python train.py --arch="mlp_mixer" --model="CTC image transcriber" --dataset="analogue clock faces" --train_examples=195000 --image_size=64 --crop_scale_min=0.8 --horizontal_flip=false --translate=0.06 --cutout=0.25 --tokenizer="char" --vocab_size=15 --norm="rmsnorm" --norm_position="pre" --activation="gelu" --mlp_ratio=4 --parallel_block=false --dropout=0.05 --inner_norm=false --patch_size=[4, 4] --conv_stem=false --layers=8 --width=192 --init="xavier_uniform" --residual_init="zero_last" --optimizer="adamw" --lr=0.00079 --beta1=0.9 --beta2=0.999 --eps=1e-10 --steps=9600 --batch_size=256 --epochs=12.6 --lr_schedule="cosine" --final_lr_fraction=0.1 --warmup_steps=480 --weight_decay=0.0
Rows from block 3 of a small CTC image transcriber, named by matrix and row number. Rows with one number belong to one neuron. Each number is 128 + 32 x the weight over its row's rms, rounded and kept within 0 to 255. All counts start at 0. Numbers have three digits each.
After each neuron's rows are labels from the 100 images, of 14848, where the neuron reaches its highest value: "colour at peak" is the nearest of a few named colours to the mean colour under the peak; "strongest on" is what is common among them. Only what is clearly more common there than usual is listed. The data: analogue clock faces. In brackets: how many of the 100.
# fc1: MLP up (model.blocks.3.mlp.fc1.weight, 768x192), inputs 96-191
# fc2: MLP down (model.blocks.3.mlp.fc2.weight, 192x768, transposed), outputs 96-191

fc1.197:158200051171123145124110138079125142148116163175081157151139105124116088115106097122096122101119115116156153123125121126141128128156163116074101085124147121161150058103090116072073113109184161119127165139139138127143157159159176131185105082166108120149144090172126139159165145092154152121
fc2.197:143116129157125115117144137166136116109136148155186114144107101138060133204155141113097153153119110142251155139133122128140115197134125113221125132077130188054141141158146154175185140143149099117137136145129106065085141132169150142108164156139193183126101090196137124154103075177101124147
colour at peak: grey (66)
strongest on: dark face (76)

fc1.31:083153108060138093098148121129123161168129146077114192093121190137092092069144091127092173190179139172087076081204059086112117172112090166137089121122165135118123076119120099139107092099158181118127169121109109155135115094152100160174152167181126085061140185083138099117100146099123168120
fc2.31:128129153162155112149143114113101173120130118158149136104126059129127134155123147145168128114134140103133142115135131143199128238111115068098153139106088129086119136170126167218149136148169142074155134102064150058109108122089139119110120168143049146171149095154129130168121105163121108079
colour at peak: black (43)
strongest on: dark face (65)

fc1.72:131148097157130121113106191166132115139092108103068158132110121149101086155158102179127117200137116140144091089165126136155119065114151093170076136062105092155137118112150124106137067099120133097190123103125083115091129156098164083138083116116100097129110126129158151110170134167136137151
fc2.72:087144110100131122146198118132103151134149152078147145157087123150139105116170190130152180109118138118156211164141107135125062123118101130147151171152159098172133075130153120076143113096076150115155057059156140140123176090179185111075158108134166133134064107168109039107138156106137165190
colour at peak: black (46)
strongest on: dark face (75)

fc1.6:195087115183078173118091112131137149144072151107094169118081093157100126079159141153175130103090118123135135152162042076116161102173091109098105059156150163164141129123136100116131165144131098155175107156089119132132141146068142106092101173165119109138173077170110133081120150128118149082
fc2.6:167118112128163084087109124124098090122130106118173121113128099124162128113108142132102129134162130024132145128130162108124145138114129153144104172063125151218115134056114118231079122102078117169090165190140108112150134120152128067102148117135221148112097109143109121181126187126140177155
colour at peak: black (35)
strongest on: minute hand past 11 (31); minutes: 55 to 59 (31); hour 6 (26)

fc1.660:136196054164195158174153143091153128103151183126136177145076180121142177142073084127149117154127090106086110092154185104111095119168133115087150112138151130132149151058156119161088103139180137168124101107118104139156149166126071162107157130090103085145103166080137143092154172128163161171
fc2.660:088146139167181233133138143122081147108144135128106116131133154114150125140193136112139115154092113083041142136134096180121132130108105033123130139197122082238132118221137181155154098125092126105130192157122081127152117086141120145113165118148022143116094152112114196150120130117193151114
colour at peak: pink (39)
strongest on: hour 12 (25)

fc1.230:134163182078059129086073094189160090123121113137135173148145120141082123086133084152111133150093104170170092121105055168151169068172063092123122172152104113096139131094093097131189119125162086136120124122144111100129137150167104090151151141153149117138181134085140127095118166124146092160
fc2.230:153142114144145089142146139120115157129149144139167143112120128129106133135086123116163142128174162157123113148138116087142108252128127129174156112088157057057125118251134140102084139135118139158141105218087137095117153094119118145095127127131232138128094125198118174144133160135062128145
colour at peak: white (37)
strongest on: minute hand past 5 (26); minutes: 25 to 29 (26)

fc1.608:132184173063193111175124106100105108066087128086106094156110147073129163078171152071109136125152117165083121099172053171099069086138060129091095115173160173110131146140147149102137114113111128086145128112087143148111153154116161180147070144163138090119146122127155112110093055144120166145
fc2.608:084130157184143134111077170114101104111136141128163116148097142122155117096152146117178128148071154074175094135137112175180088168137125088103139172160145137164131065106127122166151101117171149080133061039080092154112140110082165104162152139135000098145142140114124106114122121133117120112
colour at peak: black (49)
strongest on: dark face (77)

fc1.44:080167093131163192148114163126069171073168125132017140101062164110161166143153056109182185132194095138111135095161109121142082068133110128136061110141107079177104113136145155139116129081165158178148151141139112113116161084175111156136088068111131110077066118084099120115138121130125097108
fc2.44:108093123118155156132159118110072116120101142121125104122163148157128130124124136145129058103131096127121147136130088200150093099117108110097080078104151116163154119137114096092204100085084129084144142095133129118051088100108113122196040092118101183147190145123131129117122126114208094117
colour at peak: brown (41)
strongest on: hour 11 (47)

fc1.752:120162161084122124133112106147123134164054134106095132125107106068183122143206119113083140125125117093115170157089111173106090101141064160100073118190146151124127107151092150079097105083175138089130144113084134114136108086149106139137115111149084144085140151130117098186069185141095121135
fc2.752:079131156119142169112091122070109133157177125123131124132100152107146119129126111100107126132137120130088099118137107150121067125101118074108111132120121111153118099120126145126108075145119129143137119093105087119118125086090142155086120150133000100110112131096104149105115132142090134125
colour at peak: black (56)
strongest on: dark face (67)

fc1.187:084150115083129096137103130202138170094152128141063171185126108164107099139140089114108087167076127133202145152113115154118147139128127133095117094096123126137105114127143170099095054114100115128180139104083085161094154124092142077081168168194119086098177165203088148146162134110084140058
fc2.187:180118196151140149149149153127129058181110128127152075112093132140149111105122126193097168123122111119154062165132079134152137197094123151138141158134120108215127119157082103175105131101141154082089089100007119096119125124162161140120097092135162159102120089120137087104105121148179139174
colour at peak: black (39)
strongest on: dark face (67); hour 3 (25)

fc1.85:126174159087180082090096173144200127114181115118083161158154206087093120137167064105109120147090052131130130103135049124132152080150122196179112087181112141131149134109146162095142128141094211187176164172129108118153119143148120116103133115062101085138158165101121134135123057120120155126
fc2.85:121080127116164134135133130129140109151106127130163094129150087125093180191098121135112071110089137126171140120117119219166161120076137206141123054125129140129054114158100123104129155105107129062120076103050147084089102119158118104079163091119096131162125127132103061128132077142144120129
colour at peak: grey (82)
strongest on: hour 12 (46)

fc1.342:092157152157067148145147156162136089117118079080067190119152069106098095101106069089166139152184159105163092093160072173107128141185116113119152104086152038092200146093163086131160121135098137135193101169162080179107106150103112076094141136106158081135098119117151098123109148155106134194
fc2.342:144154090163187142112127109145093094115125118171128074078163103128192082141095148131078135125137101138188063117110138162140096105140108136142137099049132153210108133119120144161109093095116090115100118138109123119138137125143092123096155130085168226054146046255115122123110098136180155076
colour at peak: grey (81)
strongest on: minute hand past 2 (43); minutes: 10 to 14 (43); minute hand past 8 (42); minutes: 40 to 44 (42)

fc1.554:143157097143161152114140123135098165115096109154146165161089129106104110132194133152092086180134135128058123094119181055122102169117057104096125107117106120101145135121100113111103172132128183163155129143190151118156080130080151085078182184111115129093101162144091132117080095164057140111
fc2.554:092120153129107159134063080122111081134139111072119123106218098127244141103092099155163116102085116082158113080132149190123102069132139130103144095114079147152105167098092078188110126110128090049049140111116118102111095115135082129128119118099107101118146088112111115143148130149125132121
colour at peak: black (36)
strongest on: minute hand past 1 (28); minutes: 5 to 9 (28)

fc1.594:117089140141042128099112169183070126180139103119090130159134165159068070121086123133119135152176147129086154116136105159140115152170102083187145166102105050099099059121121162096181117175111112134159173127109074115106108143104164128155078138170118102150107098100171094150162138128075109110
fc2.594:123114122138122086084073112126064062134160110152136153074147098145119127116126107127117132097131140127140101090123091163141136165141148091121058097148134097183087142142115089148132114090146148149114028142173125129188122110130133136147144137114255176146195113172092118129108086101140092152
colour at peak: white (30)
strongest on: numerals (61); minute hand past 5 (37); minutes: 25 to 29 (37)

fc1.377:176159096144135117127142107120166111104164079165165180150114118089091074197143117172124166155149092116135109094136184139127167134110110144158160176105148095079170140124211152144091133126121136160151136173183165115098097095099141141143102098151189167155117154117174114111138106097154095110
fc2.377:078109174086130140151124123119109164130171122114114104121156137152140144095127117138090123103139103136078106093130124160097147112133134154047125110130111157131126101202115099102120126099114146099109103133125152129124111128098122136111108100105000013086118125115094129103132129140095150127
colour at peak: black (33)
strongest on: minute hand past 4 (27); minutes: 20 to 24 (27)

fc1.576:128100144140076093171166158082079188169130142194091147118103077158121156192157098056169166106134165172097159165121060162152153139145165136142129201195115094158165101085163084137080136149140072123096122111117175147090135146072114151182166072146077123148091089122113179121094095175146109094
fc2.576:217135093167209176130114133154166105099164116110106120154127122139136109094160180096164149146235133093154151137136154085044146192144119183149155104125126162139120084173134174141128148102144159129157130199162136162160141156114139128062065143145198118125130174142077087095126172126124176107
colour at peak: brown (40)
strongest on: dark face (61)

fc1.677:142139119125132140095129101159060119093105188143110115097137087150094163143092092101092138127110089079131092156099153170151098108134167170149124150090173124125040114154153099082120111127117170074154112110172162132112142119083097134205120092149154096114084108117155086091182130104169152171
fc2.677:093040157133137078165099155129177117129141111109108109143142100125134158111179150133115143132143135155152183105127148139102164113146115134080104099145114127114164162147118097133161150093153161169173146158145133120166129139135115129091193126114006062122111156091066137176093124116127126155
colour at peak: brown (53)
strongest on: dark face (72); minute hand past 10 (26); hour 10 (26); minutes: 50 to 54 (26)

fc1.337:121099143126038140103100184134129112165142149157140163176144158136118089176133092149145131114192089145117131103161107124134124141183081089135145107127135176054157139134095130102153084109152149191149131130164089132172131162186133117154140084132131139066141138095120111148079165156131183140
fc2.337:088170140114101143123120192160097088132116162150167151134125164169120136119160177125086145152159136138113158191156114141168154196139142113151015143170173098078117154125143118100138169162128155150135121173131143146129155141098180120146128156105165129150148147106212140203104128085108132144
colour at peak: brown (46)
strongest on: hour 9 (48); hour 3 (35)

fc1.575:169113043112129096089110148181186154109155192117050203146075071164129101071181161078124142143090140101122144131115092142130165132198150144097109117142121193111085113073137137102098085119102101131170090135097140083116154132168132132118080122099097080117139105200099166097109116172087178044
fc2.575:158138135115122118150132122129142108142113117135150125105115118144121120143124137114165141142101146015108083151148099061143129235106111171149044196101124087185124114172143192152109144121122128155121157157137108144122123135109132036085092136130255128122058106101114122145133240122162106198
colour at peak: white (43)
strongest on: minute hand past 12 (35); minutes: 0 to 4 (35)

fc1.61:143153105180132123108104176119157069144130092080079163159166163130154140170131123131091126157110119119066100131099111145128116077145107136180138091109152118099091081170100068156085115068110183140119143140098166148158092101085166080126168147083126101083168169137097149109117129103166183131
fc2.61:159151101122126120155150110125035104106105121148181190104145156177144126154145182163140125116107178129119152116137167130178129174108148140065135143145123121055136125103131143014137115125186108062124134078110129121090117128104126208101087167146097113170160082131138125097125122216064099130
colour at peak: white (34)
strongest on: minute hand past 4 (36); minutes: 20 to 24 (36)

fc1.626:103209089154144149115139183143161153071141149151134199109122125164179171181143112119124083159168136118151112202139148128161157132104098111135095178148097157086156111102098108096154167105094215155170102111116125166098118135107107154108146102135109152132159185181137132135146093192159147104
fc2.626:158133157171178148124185098113103159157090094103106073138149167147127124051145133196094110115101156146101126083120117092112131162125141085049147073120095171117125145152119126163110105093093105111145131117105172126136109124081135187124115134120106131156163072008123166120143191114137106098
colour at peak: brown (47)
strongest on: dark face (76)

fc1.484:073074106163179074138106148056123127119135112125141188101142154095189066157139106112112155143104169136130137160121173115071132107178148106137164174097138113132113145108099120151137130099172200108077111142126118110137091114132092129100135084121119188131113120116111120084146090206119151146
fc2.484:096154099175096116123144130118036185131141138148136084161163082156124146124160159095165106136174100128128144101105158123092105141140110151052151147149132124016131145093122109022162136124149108128208081048095140128112143107110115129123150107115043047096138092127119098144126146086098109054
colour at peak: pink (39)
strongest on: four ticks (62); hour 2 (32)

fc1.390:086145085100139084086135179114157126110118114168138096102113161136091110100124134089129128186074102184071118106185122163093124113171125098118095107189120122089143122172115134153125133094136144090154115150051136092068106140129119187092071180087135078079159202108153163125142137178095115115
fc2.390:090161133142139156119047073058137111160150113163197151133133092107151129151116171117162134138114132082114119106128117123190119152098118109123089144145131034141097134125089181152123122117113159106165061072117110130107147080111140136132172136156022146137146123137098071128105152113113114147
colour at peak: white (51)
strongest on: minute hand past 8 (39); minutes: 40 to 44 (39); minute hand past 2 (28); minutes: 10 to 14 (28)

fc1.224:070197113119036082088106146129081143170116108123067124206111083091079121159144099063043156148153119168120154116115119182115061164122087113135067098164114111178105124132170151089117053127135124070162111157113121161143123073159111084103089140122129120145160129119137132129148158154075141132
fc2.224:102103191162150213168076124101118078154233128130135120132124176180115119121103096126124144098092125122098091126145115181143090196130134174138124171124121109140109125218120106149150141112143124115109106059105102099123129106114128181132154139126000153188098131092128124102125153195098125156
colour at peak: black (30)
strongest on: minute hand past 5 (40); minutes: 25 to 29 (40); hour 5 (30)

fc1.190:092129142092113153067114152078152125109119162112176151181147130153086077161131168173068119121103117173163166146115080110133080114125118129147088106086139163175106132085160055134161141088092146153170138124155088084152105108133144173095069172188168110108158105084090129077121152169143177175
fc2.190:146105152163179079135138162146214139151107139106125093109136133151099142174176148110093109096082121070178184164122160134109139199104140168083179121123118139076130105145133148088136126131149145155150161071130127135148131153137149159136255077130170118153110128112121156168126115114136160122
colour at peak: grey (90)
strongest on: minute hand past 12 (49); minutes: 0 to 4 (49); minute hand past 6 (28); minutes: 30 to 34 (28)

fc1.568:101138155100056155200080138176092142068159088077075144144061118087087111097148148103140144095181105120175183098130079161109104141150115142162118105159096156129160094148139165079166136129160117176108081131129131137185068159097108157064124109120102094113166116139149153133081125123143179173
fc2.568:170166170139193133113091136147097087129116127155157141120157094139204098134105102144108118115127131172112049109131145204147141107104142126112149099072118153165108090024129133145074077117106115100062163127143078138109105061082187087151110132103202143152122112109098140056122110169093160092
colour at peak: white (50)
strongest on: minute hand past 4 (60); minutes: 20 to 24 (60)

fc1.679:084148147067124108135106161161053113130120075087101139162157141104094146138146182079093105137116073133181156118070090149070161154119103081166171146089099132084193170146178102155162130083136160140190102150095138156111109085143104120089114118160125114093160114156088064171077098166126092081
fc2.679:137140137168141103120159108126212102151097120153106080076129083129108126186092086127088116080080153148112072110130120106196173146117109125097109108086104021128123134082103142082087151130130103074106207110094196121102088145169107142100129076102081100084134085131121158097131108150094152169
colour at peak: brown (43)
strongest on: hour 8 (28)

fc1.351:111146133071107121193092159151126111164133151141183194162113113129111123113205131186109177155156146155081138135086126065131121142152170141105166152132154169129113082152106102151143154085147136112106102110140133097160126069129168076128142178138101099119175094139157166115107160183130196041
fc2.351:188136134211158129152141129114129178086122116104145136139140152166137124124082157185172130114133137026135097097129161149137148150111148116120134088143106135126132150102122090188125109118090139137110091095129140148122138172124144255183113203120155093115118100051129127112126099124142132233
colour at peak: black (34)
strongest on: hour 9 (32)

fc1.728:092158127091064164098157140096096168136162090171083192190089081116058126157095082137170169095155196173125148150127090167125132133176089163099116116158110123105087084109171164144107068139146100135172102150121129083083128126137133132127095078181101135130155089122115110131150159130171148093
fc2.728:179143177115131075153035132149088134105133108142141114101144131129155130078178110098111124137211141105160101107124132149119159111128114075178049149126111116152132129079134124132119159109132125121114123195130066163118121109135135136144093107116255139132113132107108104130118082105119119115
colour at peak: pink (41); white (39)
strongest on: minute hand past 6 (26); minutes: 30 to 34 (26)

fc1.170:119163172103162117130115128149115164159098193135147188149205142082189182177092111064098099127144115129177144115108113131100134123140144160089093124105199144166172113081137096112165122127194139065167135157182096129158178085076147178141107169101152118092122108123126098132090095146190109073
fc2.170:061131137204093078151133136125107176151100144110130093143122110148112123171198136111119144137100137086141137155134149115145074182146124038150160139138120101077142121175132158100146098132100124147098125086124140151164124139143112050140229105134143145164101114114168094106129121114081096184
colour at peak: grey (87)
strongest on: minute hand past 4 (37); minutes: 20 to 24 (37); minute hand past 10 (29); minutes: 50 to 54 (29)

fc1.671:159086129113053111147124131165100108150094123113121142132083165073139162086176120108062117131083119154162137115122058126128172154145144087138153092208159144122104127088192139134105171083109110143106185132099167145131167156079109177147106178105088078074134120174167109148113129203094116128
fc2.671:139145128188194191115125107136172177141159130147129128124142113134113118181098129131178156131172162035138082145157145081182177224119116170156063131086125084158108112183144220219125119165090129120128086149139110118159113102117104096065113143157255137127116108095114161143118177145132156149
colour at peak: white (32)
strongest on: hour 6 (37)

fc1.628:115153112188129185139142108151052121145110121081069129127100148105092112086117090181126172190176166068067119167132122166077100082100111141088120068118171122140149101133121130108099124121146115099144105086068087119119124109087148145110085148083121086085089131105112095082099146118131134108
fc2.628:113135136090114095153120104106095174081159103103153121150085117133164086099174142120117118101131121145097120124132033156124129147124123060097106138147139182132127057095119081109133068091050124114121111137140081113161122099082155129132112137126017154127158101147082128093123122127132096116
colour at peak: white (39)
strongest on: hour 8 (27)

fc1.393:077113090187059183123088179156128176126133091132108102115069089135042120093094097136135106155118091133138201098159099150183073147106134118163104090128107163124135141137147170108176143157161137156126130132090108153144136083161163105085122176195155069068174157095130179163130114100115088075
fc2.393:215135149106214132073059114129128057160116122162122119097141099138177124201141101108121116090135134139161095127129143171146138133117121164097117143106121098250111135073122111141099101124132120112109114110160085141098115084090122123132069085106167196117118123157123085150106162164133154161
colour at peak: white (44)
strongest on: minute hand past 4 (71); minutes: 20 to 24 (71)

fc1.581:058161205086124153114091135177082155055100133089030174133071122084101138100141132111145168119161090079173105102169100098088109165153137102160133112124115068122164092164155136094102150130095181091176131136125082128109074097166197105059150096165129149090092156134073096178138089103087124109
fc2.581:137149125132112095110126098125143062127135089144152063081136089133147112131106110076106107080093142142057106103118125173184145131096103107076131120045092142144113136082099103165115155088161093090088132120056157122104099115141110150156072155113030171088134111078108116084102098167149165131
colour at peak: white (37)
strongest on: four ticks (60)

fc1.93:082158114111155072152114177177209148119157168132188156159111079153134146160160151093127117167111122196110170193082127188121091101145156130155147151106118127159092135152095084120146143187174199136124151134088132146098110137111090145160176200095161100150150123145136166177082165184125167072
fc2.93:136089143144144117119180110123105074134089099101077104149173163103150122082087126151113136114122129106147124108104122062110112138090140100097157085121091091118131111145103152039115112090037136112117096129147183180115138149113161123085107105094034122112133113061107121079139167089163109136
colour at peak: brown (44)
strongest on: dark face (61); ticks (54)

fc1.698:097118098162097108116151154096105130157118138120075170097129134114115092108125088094134118127166111175118093157165133087099156133181127164172155204098088092139165120140199123131100132103108163149198158117134148148161174090166130096137134134164115162124093143087160113108186060136156156209
fc2.698:108076171123107109157104092125139152132162098079100159124187117117154135119122100139139136110163133160117105056115105162111102056138127092113147089114121144129110092125094124153165101077139148162085114131144141091108082116125092108123094080101088139069135074110074149120151133135113150079
colour at peak: brown (43)
strongest on: dark face (60)

fc1.243:144176135115107149122148176182085102060189129141105151143111122155110133095146106152091095132149086094129120185113089147137156106166126125140158085115142134157138146100142130095132160109107178092175140170076150156112120085098088158077094106105094136095149130146140129066103125163140162205
fc2.243:121149143115122128115161125132125148082127102115122148109129145137176113113100114118072153121137110071134032096115125040227176200103132143146105103145109147132144106197123151170139144097103119148130102137091171065144124154176096202097086132131186163159127109065084101079154087203176146081
colour at peak: white (30)
strongest on: minute hand past 11 (30); minutes: 55 to 59 (30)

fc1.721:131160075131128169153078112176082086155102146192191139179099098138127106122136137132135109131144188116186144147173164123168107119211145153119157099132127106092132099157118108060099093144178153138136170162113123135154159101105156063170173143104106097125168159177168147141099171123094121108
fc2.721:136102093161084126150150145110131097113117121109097136140138088110132129128109107183117158120149082152208186151136120126094116081140087115136102195092135100221098120153095114122159127081095143170167179204108148138112116148114102113133147191092152178152168104255081133095129124175111072115
colour at peak: grey (68)
strongest on: four ticks (51); minute hand past 8 (26); minutes: 40 to 44 (26); minute hand past 9 (25)

fc1.228:089077150171103161123141122101181143163138116179122062157146070153093087070154122098109142105120136088102086130142114159105138089180135120137092157087183097116183128153123166052181104146148111155140151105143143177124125106076166110172140088164155075108119131078134098138128115087107184190
fc2.228:119131171097122075143106159142171218136088142126096156136136128110130131214218092123141118136145137246144085139130184182124081209110142075112145099209124121153119116149153111169110104147128155157129132156114086118143124125156115156069141161126126162195152159147126199097136128124143092078
colour at peak: brown (43)
strongest on: dark face (78)

fc1.569:108123181136086124191105154160148181142179104114020187102073171084116094100136107129181135104107118111117176103136134114124140083108089090125133144146122097103077161154160157119133116113142129140050176120093108112148107103096114105059149075138149119102126117178133154160099101108117155121
fc2.569:067158122127174130124142089107051163139150131138148134076181084133180125136167153129122120134138130121159083093140137177129099175129130172115112137122094124195122099160128099194102093102123144083133091122098140155094112080102118159125060172116077107145120116117111115041123178184092187167
colour at peak: black (49)
strongest on: dark face (68)

fc1.42:134167151103039096139110171132124130101191167134088194162094132181134089096133102100159201146155181108112101128128088068105117117170134093104140105193130142110123099089191155166134092079092169155183160083126143139138066125121098190097149120145121098109136133156148131148162156163105236123
fc2.42:243139162186162164167131146125190171123126127146194149130106170133159117150134179189193160175162178151166123128134116137109208157154128137164091132182146190176119095167126159127142146162196120118117090176146095147173136098119170160143082113149161154202112124101146128135113223168142177092
colour at peak: white (40)
strongest on: hour 7 (27); hour 6 (25)